python train.py --dataset="coloured fractals of 300 iterated function systems on busy backdrops" --blocks_per_level=1 --optimizer="adamw" --beta1=0.9 --grad_clip=0.5 --steps=40000
Rows from block 2 of a small class-conditioned image diffusion model, named by matrix and row number. Rows with one number belong to one channel. Each number is 500 + 40 x the weight over its row's rms, rounded and kept within 0 to 999. All counts start at 0. Numbers have three digits each. After the name is the row's rms in percent of the matrix's.
After each channel's rows are labels from the 100 images, of 14976 (inputs lightly noised), where the channel reaches its highest value: "responds to" is what is common among them. Only what is clearly more common there than usual is listed. The data: coloured fractals of 300 iterated function systems on busy backdrops. In brackets: how many of the 100, against the usual share in percent.
# convs0: first 3x3 conv (model.mid.0.convs.0.weight, 192x192x3x3, each kernel summed), inputs 0-63
# convs1: second 3x3 conv (model.mid.0.convs.1.weight, 192x192x3x3, transposed, each kernel summed), outputs 0-63

convs0.161 089:465483485454534504481498438569529526504514465413500516513431516495574529471515457448473497492512499473472485475452490472497541451561471485458495521508528445473535458535464485463496442543545514
convs1.161 087:529521489559471519473498535501525473508482472525559468537494530456468517566412481631439466497544458425499450500516424489573500528544605583565472544492516493512524526492473510522533533473506529
responds to: white (53 vs 8.4)

convs0.158 107:427438445492391425478497518481450428458469462465482436472508502440421459540526493467553469573475491519527520572523553522583466572498490512542541487443461490462487438471471536474443458448552464
convs1.158 109:502511617530609534528518527504564586528488499511566633475509474518622495509499513566546485464528508504521519477510510482448559484491538507499482521520546518525517537548547510543531518567483543
responds to: purple (54 vs 8.2); blue (42 vs 8.3)

convs0.137 086:477506491457503521444503449490525508475466523402481470524464454492510471490483481495445535470516523437505436516452404442457541507488514494545412445501481414446473413441477465426473503525453437
convs1.137 073:568532454452479504568502573486496467547477526594480469453576457555475480589466515548459455506526470459518460478614489522504457513464474424496466495504526495511508522522518537466518489523535517
responds to: pink (41 vs 8.3)

convs0.22 120:399434530529481512472486463478491515533502526485532503535458475510501475380445505462525516486460459482444475402461530446479509437486463423420489523429506437453510499496502443435497477520518486
convs1.22 127:561545488571487465543530485602510478479559527549526492575535586513475589542584484478483584511535469463471521509536484525580446545519544570443516519481481511516549516516478524556580553433497544
responds to: pink (48 vs 8.3); dense (28 vs 7.5)

convs0.25 079:472488452552463493503510485529516461518593460417474439561487508475457570501497584571498591500519532543519550504438527443434495494563531496478482477493552498456526469513465475474487433435404464
convs1.25 062:541470469406484509477494573528480482519490474571515461420559511507462480621521525489438423487600503449553437534579457507506492514516479487467447558453488529532503544566542519514541505518455506
responds to: grey (60 vs 8.5); yellow (37 vs 8.2)

convs0.144 113:457465437470410441456459498472427409464468460467474450455484506445427464512511469442535448522475456501506484543514526522570473552476445513491533483482431462468490453454453506460463449418507465
convs1.144 127:526520605534606534546529523502557580520474516514565616468534458551618487485472530542543446495525513501531511486498522491445554507482509474493502532514526513518518532557558527516538508586517545
responds to: purple (70 vs 8.2)

convs0.109 110:524508534416530499539493541492485549600427563491505492447549448537568416439407489414550473535462534481458487524520484540502522513421393455506523558514450410515494498508569546416462513505539577
convs1.109 103:488483489567515548518507432552529481470515490503481515544507599416468504442475524564519567518493469476473487491474510494583502554459548571557519429492522492491521504457390534515544516462540517
responds to: dense (61 vs 7.5); pink (52 vs 8.3)

convs0.53 085:528479511495569525604535409481516538480434518447577600470518460549535467478523521559493514528535527581489595548474532517512540566570561525559528557500491508477440462454549431447460480526488519
convs1.53 112:459426495461488453464499529542485486495511511461523497465508537475516545496508422446515464523462492479548466512463516567533489493507446457470510499425404507517496437489511584548428474486541411
responds to: green (95 vs 8.3)

convs0.168 090:529492461427518493595526476511505489494477497479565548446517513514532498539477447540504457492484501547506513542507517523534503546523490562545531565533507527528498491493522440504450534514499522
convs1.168 102:468432483476487453449501536559495479498519519451515496475511562471511567491518420461518464511461506480536459504455522561532479493504437468484507493422410509540493438501510582555442476476563413
responds to: yellow (96 vs 8.2); dense (37 vs 7.5)

convs0.155 120:492471497543454462429483543461464486525533453439485436492447486471509516450464429513521470454421444575479508500394563449537469487468413448452513496538534515500586542545447499504517431487480542
convs1.155 118:512560575452582537507525506475579573518534538465516568536477421584592476479539534450564549497513538579506507520473550482460522454572484467482518519537530490479489519525506465484523522585459489
responds to: green (50 vs 8.3); brown (32 vs 8.3)

convs0.175 081:493497512427467444518555491539542494536483548440477495479489524558557517501536373490528473487493549522495512472447532475553479501529444498493516471452498469501502390545496560482459453536472430
convs1.175 105:549524466540459482558529518473517431539447502557512460531533496536471495530387499573438449526559430438522472509568433514523462534505532502550466501536502502474510508472504509471506533458537572
responds to: yellow (30 vs 8.2)

convs0.88 089:518471474505500433445532493491498445453459424432521520497463493482498498550595453542426504479523515466554444623489426487536476478563447533485490514553478508495501451473487513507494456442500489
convs1.88 112:473486490496504538478484478500499543476449463508468484516473514441492480527531473534539505519503561523457563484508551555505537503493527507504521441493487487498489475459428511465480494465487466
responds to: black (28 vs 8.5)

convs0.143 079:478488499519540483452536419472520486484496481413505516491425462518463528498483542500454545487491485482434449483453465426418534480508526443473431443528553483457466486432469455452500465473367484
convs1.143 073:536516477458488504541503578503477461544472509536512495463580503525476480564478533503497437540565493456575400550526481541500493528515493440470496539503498518513539551555558511497545516514536506
responds to: white (100 vs 8.4)

convs0.69 123:526522525448562496506545522530555521546528526414560555480533495510569540494492442468493529468457501520517495515433509490526502473526389490468505541569520500540586508567491576528535453531561538
convs1.69 108:492524443513433521527492495504464436516518470510439438541485532449491528515486514407453514422476474532439501448520524476436390516473482490502511461533551524492534511497453499488521503535492500
responds to: dense (41 vs 7.5); purple (35 vs 8.2); brown (28 vs 8.3)

convs0.64 100:508517442471412496449463533502458424494499479356471437431473447471441498489498450493502445502442458489519475535478509509533450506484418472537549490510463434472546501526454543514503488429521479
convs1.64 098:505535597514572512552534478497543593534458542501556570464513484549616497496436516520544458546524519527529533514502536510399602525526549485545517518552510511450520503477509496499492541543468505
responds to: black (45 vs 8.5); purple (27 vs 8.2)

convs0.182 103:553555540385526481528528527511520504491385570497469529425520493527572475591468398484498401495530497551488436574551455506554512515506426540572522488447451457465497384496500534487487480528468497
convs1.182 118:535517436529442463553508518480497430527479499555485444498532477538462513533423512586476439531506449452549479497554463531536433539458522454516490516512503532497520515492510539489520514448550532
responds to: yellow (31 vs 8.2)

convs0.170 114:451462465458509472434446435506444474442489466476500509457455525450497495519454481495467498473454443500436465473459462457472527464479475474498456467505494452477496445421451438469470485453459494
convs1.170 120:533573511529500499585554555542528485544524545525535503527583506584464529528508524503478479547551492481556471543522495541508469525527490467450522558534480501519551533556565535513546547487532547
responds to: grey (34 vs 8.5); yellow (29 vs 8.2)

convs0.164 125:491440488428468489559527478436516516479400502444492498456598460484477442472492480451538493545489503500527545551481537548526458551496466495515517494512448493480452395464487594444432500508571480
convs1.164 131:500523528518553528475451506481490545481469430541496564522445489484549451526468540590480538441557453453490496462541445450444561476467580569554453512526576531494510555500501431517528514534439541
responds to: dense (32 vs 7.5); purple (26 vs 8.2)

convs0.67 099:475477489486536498518481390508513511501482530409532557485467474521536471442487496527481502510484450443426446424423465419508518534447501497501462527462477475508501539505529539523551554561544520
convs1.67 065:487496466484445484479519493500499434483538528498487458511557511480479527484575483392510488460499491560452562511490553527489430499574474503515570501482511550539494475529503591519484513489470470
responds to: purple (38 vs 8.2)

convs0.139 090:552473439443409453551533529457505441512473501442537475450575454504472512541518468426545473529501509493548534538545538554570453560539472517534565542477472533537520471524513566544456548463550494
convs1.139 086:459528496518542547508494517510504495462520456505444552505503512430558487518478544562529510434542477531499491476509511468453518485493516519522476462511571517497476511482449448496501502521437499
responds to: dense (50 vs 7.5)

convs0.91 106:451503520542456532518518448554541502451535485475462472542484489499499530484552447496477503559539566514498574500545488570549536496534536524473494476449499502464424437475484515498485529523491463
convs1.91 136:519543489542530572496554556509565521542461463485524521486521511505522482485396514578435471506496476410567447512488398480517520464516521468538475585502509427492550558507539521521516457524564514
responds to: black (34 vs 8.5)

convs0.190 131:540509547386523514543552538541533500570493552472506533437539495558569530442494494475535460502452529551521517522442529462511485509508353455472540553538479440548503486544537593476489515509568545
convs1.190 122:498504451506453463501461438494461453454451453555477464500459555438465472530410496545473514508524410452447475490535457485576472549462557575532467476487500527478505501429416492481545491473519498
responds to: orange (39 vs 8.4); pink (28 vs 8.3); dense (27 vs 7.5)

convs0.43 142:526561534441523498548540556611526529534559552506479504557573555497523578504455426455508488489447524500494495525482488519523490530479433511512500517546527448535506481515500588517500523500544542
convs1.43 169:479472460452476475495449488458452475440406447539442459417460528425489451540410455521488420493482408465463472459526479501548482531414490501493479467477451479514468452422432529466487486517530483
responds to: dense (63 vs 7.5); white (57 vs 8.4); grey (33 vs 8.5)

convs0.166 097:484454506559493435443498559493521511475527467506497513475464505466509518437494430486505481448464467562481496503389543466543432479486421484401537498504546523500606526539433414523570424487479541
convs1.166 070:513550474572520545492480515461487527510487441468511517519461424511525467517428595576425496475504476467555449504542427419479539493524563448585452565562580495493558594496493482498557507513517552
responds to: yellow (74 vs 8.2); white (25 vs 8.4)

convs0.14 083:486478482540473474508437373446465473446462449486525492508438470506505465534509514583506540497504521523423471498475497503473560532522590513565522494482495517519431472401500520516515467469462493
convs1.14 082:500504510484541571486519563536517478545558516511525539468557507523512534486502510449527440524464524486525454530480504520543470467457420435411503550464484497549539532589570570448539447507529514
responds to: sparse (64 vs 29.8)

convs0.74 086:522513532420551457595504513504528514464451518515472504443541500470523460558540518443457553481559532477509533525575455521533539533543466585573470468495476545506436476488457575518456511521523562
convs1.74 097:472487480502486571465492531499496513527468454468506488494479562472478471475487522572491504499475532482552481504461462467492541475526539544552510509482513506479518520481478564517488453458558473
responds to: black (37 vs 8.5)

convs0.54 075:512472490542470426475493505585507530487556497488498459538466498536522578543589461530537557517442509514485614523449556547599495591485548559511563539492529522496534487496504433511482512453531504
convs1.54 081:458477441467502547508458485431464461496496405460475508475480409499500433478450566531451484481481463425557387492507423430475511492440490440537467551509508513491543587512490481482566458513541520
responds to: green (73 vs 8.3); dense (57 vs 7.5)

convs0.2 092:462470460473460469425472445496478451441524444458482463513474538457483522434525528481491546451483505583475568514394522490509465493444470574486537494495486468487485439510468465466465458445423479
convs1.2 080:564555481494522573551522560484522495565531507522512523495551478540534487545444569549468472495517478422536428485545442491507523510471502447539472533519537497542549589531512543471567496558586541
responds to: orange (66 vs 8.4)

convs0.36 139:523536511504548564522521472505517521516557493494553554505520574520528542529426479517449492471516433529509512492454489447441497451509526470509455540517546575506576543538516504539569493535536545
convs1.36 103:504533442518455517501493486500485439510540475470507469563512538462486519458533484436423535425470481465443455468505457450466408487500492537454455557472530498563544522546550516521550496515457485
responds to: green (50 vs 8.3)

convs0.52 068:522491486482538495532521468540521490519537535391557535506463432530521503499524535520535539523497515548492579557454554532580527579501568535529542531542517468473464466522529522504484571528505559
convs1.52 046:457426485433503500481463504464487512457466498476493510399540482432527477501480458460509413506482458524566532550515553564525484471479450460452523472441410475461471437512485578470446453499492493
responds to: pink (90 vs 8.3)

convs0.113 081:542521497383481470568553516519538498507437509488513502436564486508499493580508498427527483576521510511577534599554515594530507562515441560529540554505476500526516458526528561471465467479554539
convs1.113 094:493459518496541547439470453468476523444456475482456540526481525381522467488531492499565530478455550555465527495471557471517567491440513548489540385457513498519510497514402509514526446507516507
responds to: purple (34 vs 8.2); dense (30 vs 7.5)

convs0.98 085:461424478537533456401458415554452542393531455431499539538415528437545532466562431537461541510463483455475519447425453484463486570473485507514446477431499497539460401520435454488449428488494529
convs1.98 071:607574482516487529547543533480547485624519496565540464524485499536475543564465527476446484496459492465477491521598449482478504508560448488598533523588543491493563587514501471494554494489553546
responds to: yellow (47 vs 8.2); orange (26 vs 8.4)

convs0.122 089:551476443469448494567516503459509455511462504449540503445571456504469506554513483432536485552525516499552553547539534555558495564562533525563537549485452532540504464504521557529452586467536505
convs1.122 086:467553496525543557489499533516506482468543453497447547527504506437538486529501545573481540448536490499500473474515473457456512477499528511508464470496582507513488526508474468503513503510442505
responds to: dense (40 vs 7.5)

convs0.56 133:561519558386529556549549529556557517558503568486519531440540513544526505500448520466552488539521545568531533560501539552547537546493432516520546518563482385518486472520528597435472550551527548
convs1.56 120:475448477485484428481468387473469480394427478526482476434448517445457486466420446497484454514508395484436503496510478507527478534481531514514482445472448507468448403365432464512443493455458452
responds to: white (78 vs 8.4); dense (55 vs 7.5)

convs0.44 100:434454458515429477417465462483503445449539459445497438496465502475440508454518527556494539476487519528515565505405515497488497487515520569497495502484517494448458430495473492477421460439436464
convs1.44 093:538521471459490553519491557478500486546494469487491487475525430527516455538436575532466442524512494442605400523519445462476494500479482413542496551511521494495582593582522529479578488541554535
responds to: green (65 vs 8.3); dense (27 vs 7.5)

convs0.121 075:541526528551569526494463417566491519454545463485538568554430568496520545473549510543483532543511488495539513563457497466468551483526544489546515447544517476491460485453448463517544516518486521
convs1.121 081:473503483494493501530519551519491469532487513520516500461528510529491522553474454473464475489495477489482463480546481512473444485498466469483464514516464512485503488487547508492472490474483483
responds to: purple (76 vs 8.2)

convs0.47 120:574540505520518545575545538514531492557513517527558543524545553571531527530510529533508486557530538514574530559520512548500513551544506498561532560547559572516552592543553507584550544497570533
convs1.47 111:439454487466520539431452483513480484439526456489509526471468543421520494463534465454478525421482478480457466464495481452504484433464469566432454519422471500543477476529514532495509433524415460
responds to: purple (64 vs 8.2)

convs0.183 094:455454412478455505504439529584481462480522491450470454497471562474502538492556434521435541465499497491532497526457469517528455514495478510475451460475494474522486405538454481486403504500423426
convs1.183 114:574575517499498494555531557471533506555505528572551497499555431575495503563458535516426491524579472496505515520591486502494498508558492466529458541560529482501540544516538494461536527501505550
responds to: grey (30 vs 8.5); white (27 vs 8.4)

convs0.45 081:519494481578484511478526506567538511525598476440482450600469548484522590482507508555473538484518510558479559520417531509480487462536523504401495455524523497486553462506452459479504468487437461
convs1.45 066:542470467446482517447502574503498474523476493597502477452557499492485486637482474481436447457591509424528414530593434484495480489478523511469464538476481517485502527522504505495506541502426491
responds to: white (54 vs 8.4); dense (27 vs 7.5); yellow (25 vs 8.2)

convs0.83 121:470482541583471503481554400520508486421511481504487499568491570493511498522597465528498551492521502520515495480436514512494415504515579544478514476507462537490439450500483575467494562525494492
convs1.83 109:529532546539540570480557506560582542512550530505527526515507548539530536471482529510503534523502537527536516547484497490509554471556525524530507564532481455499522527529516512483510526518504541
responds to: yellow (34 vs 8.2); grey (28 vs 8.5)

convs0.176 116:433463466455526507549467485550479506512472483438505508497484582459583505461504429504500517498440489518486495452438521475550539503526461489485493480459493452488513384500473560468440584549520467
convs1.176 117:549554545588483503549575521514625462511574556540540483592566508533476560504493528523437500533548490464532482548534437507503468508581546499540489523546523504507532528507519513524524562469493566
responds to: black (48 vs 8.5); dense (29 vs 7.5)

convs0.8 090:511470446520423434477485444432472414470513469412489413453480496485449494528504518521550491521499538527477501534489544567530532549528560554528555496489471521537502479487491491496461519470464542
convs1.8 071:504501550547575543500512593565499539575559516524549581510561487494602546507522491538522481499494501467527476497482503541543517498423468467440467520472484492545552532548565498502537459491526516
responds to: sparse (66 vs 29.8); black (47 vs 8.5)

convs0.65 099:514508526494542509521517457458533518538525531399598573499505468550532528527506555477491552550561517496529497537427503495545551540523524489519484564538484498530550525558538532521570506530549511
convs1.65 093:480497420451420471485487483463464428496517481495463442492494484495477485527518503404429498436460506493490475487515493494447420502535459466491495519504509547506505494518508498508495465504462460
responds to: purple (73 vs 8.2)

convs0.180 082:556445428462397483546513531482504444541488503438526452452552464503450507535521445534545484517481530544578538580489539569584473530534498576567567535498516507554501471526509480560433559498536525
convs1.180 077:453493512516570524523527531496527517507448462479493574479507489505588489494432547596524445485585442490616477529474463484458547500536547495576486523495475518484467493483526456538461489513464449
responds to: green (42 vs 8.3); dense (34 vs 7.5)

convs0.84 092:489462464502487447413493596544474415519473460399507508484507514511424505479575465524471537468485495463482437479455474482494413489492441549489500521432486492437544460523500514511475427407496406
convs1.84 161:493474542502519536551509439454526552448437504490452509433506482471548466487488525511576463520504552598520576500487595513465560525508512490566558424517497509465441456475417534449480525525517529
responds to: blue (38 vs 8.3)

convs0.160 090:451444493466560466482525418516538548474459488438470538514484411492536503462525430427487500469475526508498517474437515486485513491539490509466481452511487467441460413467454475427435437472481452
convs1.160 092:520511488518510530447478568487518492524535454503557505543476518501501493547416522606427443493533453438552460510524402467513528474539574576512441567488531464495539555541510530501538524486488569
responds to: white (52 vs 8.4)

convs0.128 096:540550431479457493478482505422509407501428472432518462495468505482454402514491398547500471478466489512544451518566512474491466495481575544555508504545446488463480510486449561463463539477499535
convs1.128 070:543539521543457429565577543567548501544547558577559488536617500545514554521559515504496548534486488471531462504551527542532452539504511477457500538509506568526552527546547529553549513492525519
responds to: white (60 vs 8.4); black (37 vs 8.5)

convs0.162 115:454503428508403470478440505490425397459482427463473450462479514427463464515510446445529420481460484512475486523481522515555452525462440519482524493484429451462491471443456516472463490405509499
convs1.162 117:528503609511601541525536522509558584525496537491568611469544462540610496478483510516542443503513499489533506493480515494461540490489502461473505530478505490544519516588556548517533507585532535
responds to: purple (55 vs 8.2)

convs0.191 084:556480463480478481516506545483487412521548452452530500426489513470480543517454404503494450408453511526529437489442506452497421485468465499513509534556560512537580533517472530542492535471465534
convs1.191 073:458483466525490537568598493525548442489477516462469494499544581428509532457490496460541453495511472519547471525432519495512452506558527494509528398496479507470476434474426530516484524519507472
responds to: dense (31 vs 7.5); purple (31 vs 8.2)

convs0.99 104:495511474528453553426470307463476472448420499496504491526421502523484416534510438492511454542477530488428491518551495514501508559448595523598501506539455483516405517409539508480469571488528526
convs1.99 091:517499537477571535461537570534528518537536534441562571493553511501546535436563455426563464504429539488501486507447532521510471474551393444411537559443472471574536499589580568532508465531524449
responds to: green (42 vs 8.3); teal (31 vs 8.3)

convs0.129 094:471458494499535492464534433514524503466525482402498520518455494490515539441502519486459555442483499460428464421433451417383493485491499433490411435471553461467488446445468430465500422498435463
convs1.129 085:574512469436480494561522602472482438594447515567526475455566482555447474585503486489455431493528480457509427500567480526475463525516451457517495530518493466497510537518550514464509508509525524
responds to: grey (43 vs 8.5); orange (42 vs 8.4)

convs0.73 098:441484500538465470414472479486457465483470486487466494521495549451489438490499489500438535440528445472459406465499445517451432435488495534484437530478485498470531478498490466462515459484444479
convs1.73 133:541546516506504540575552480533554516530548538480468497543547532549481529453539562452551549559484512531545515575469540516512499534512458498494582488551502484490530525541482543475540533505565540
responds to: pink (48 vs 8.3)

convs0.80 112:452476444604463432411463476501443450435511437438509495556448506463525533443597473538439544445505443460483443469454444475447440437592515518496465521453543574520502458474481485544495493426460482
convs1.80 101:555555524513504569559566471524573527573522551492496491546538503492478549470500525433546517568464537515505522558496520531509490519519432466532574468568484466493557533501454512484544530505563519
responds to: yellow (77 vs 8.2)

convs0.3 083:485506471492488438451461525448462477454493456393455488452468464428467485574480534502506507520505467540502520518540506494549562525515504447506518433514507527477497437441406472473528486413494474
convs1.3 077:434459543566537527507531523541523529484514504457534540534536487543564528521515468512556463514504535533536519466484551561477519501490532504515543480459447532483456428517492511493440494455533495
responds to: black (65 vs 8.5); sparse (62 vs 29.8)

convs0.97 117:453438441456473441416440481504415473434499446471481481477476497436456516517526456531466524476492499508492501485475482518466504457518480529541470478464492511506456425489458490518393453410491453
convs1.97 107:586541530520520547600569500463570543577470536547492512496547479516532489510440534491529485536488481540512539542553534504471525545514478465591571447584529501460539543485458499475537546527559572
responds to: black (45 vs 8.5); grey (44 vs 8.5)

convs0.152 128:455470436434408439443448498480419402466461445452475455449471505452430454519502459447518459500492462494503489529494506519548468544480441524499515490485432450468494462464472492464448454413480478
convs1.152 132:541519607536599539561545523507564581539479537517564609479547470547613499489475527531551451513519511506530517493503539503459546510486509468494526513528518505515518526552543534512537527579532549
responds to: purple (76 vs 8.2)

convs0.93 082:515467469505471501568448490501447470478480477488521483436534522493474485529548432497415507443470486402447449448545424475446413504501504547492391516441481479518497470452472564495487512449493462
convs1.93 117:509540458550499580532560531525548491539491474473497483521531560509468501428472543565451497517485496478571477504432437480493518490533538500534493538506493463485537537482488564490502496493576515
responds to: dense (34 vs 7.5); black (33 vs 8.5)

convs0.147 101:441430454548397427461497506461463407451489445483470439459472548435420471519490461431560472554502475572483535579508569527575482553484454484502557478491477495462499451462453544481453453448515492
convs1.147 100:510505602517602516530519536502547581540481503502581623481512468548622506506498499560510477460508466448526489485507462497445522492506530497495469551512545534531522544546572502558534522559499528
responds to: purple (57 vs 8.2)

convs0.135 141:542520550441564557541566534556549547550521552497521535467542501551556534434506506532522500519483511568541533533447536480512528517535416448513552525538519460515485469534524554501472504527543518
convs1.135 130:492484433477437455479456488480439434467463447537451443463463518450450479564427471492427496496487422400480432477531417499536459512441514525497441513478468563501512521470467479527527468458508474
responds to: white (44 vs 8.4); pink (35 vs 8.3); dense (30 vs 7.5)

convs0.96 126:556521585428560464569558497528526533552507583489499557474546528527594531451487431441538465509449474542457457534450492510517470505452380512463544536561469483563531480524532608510546519525581568
convs1.96 094:514502432543458486488464437512448436482466484539452449514464617442454493522345522598516488520477423465459486478508444513582470572439565546590498467523551486505503519441404531485524507456544516
responds to: dense (54 vs 7.5); white (47 vs 8.4); yellow (25 vs 8.2)

convs0.11 096:493471464528438477527492444438449461462501481451449431501483489467483507467487528513589481467427494535480488518440563545540447561483532532532574485527461549533462453490500457528424553435494582
convs1.11 083:515523547532569516480502590609504543578584528540565587537533557489576592523502517544464534501533488401517463512487444506504538520460512520450434530490519493568555561541560497543571501554512515
responds to: black (79 vs 8.5)

convs0.49 093:492400509458466528497432429518428518498419529436519503500471540576578473507532384512513510575537522511515481549485460563577561566451462551575499534471482455538484429473570478481435542559518480
convs1.49 100:547529467539424484555536492499551460512576566546454417565557475554456566509474535489472488544527500483526485529524483545505420558544505432511540496555541532523525522500497544498526562456527563
responds to: grey (72 vs 8.5)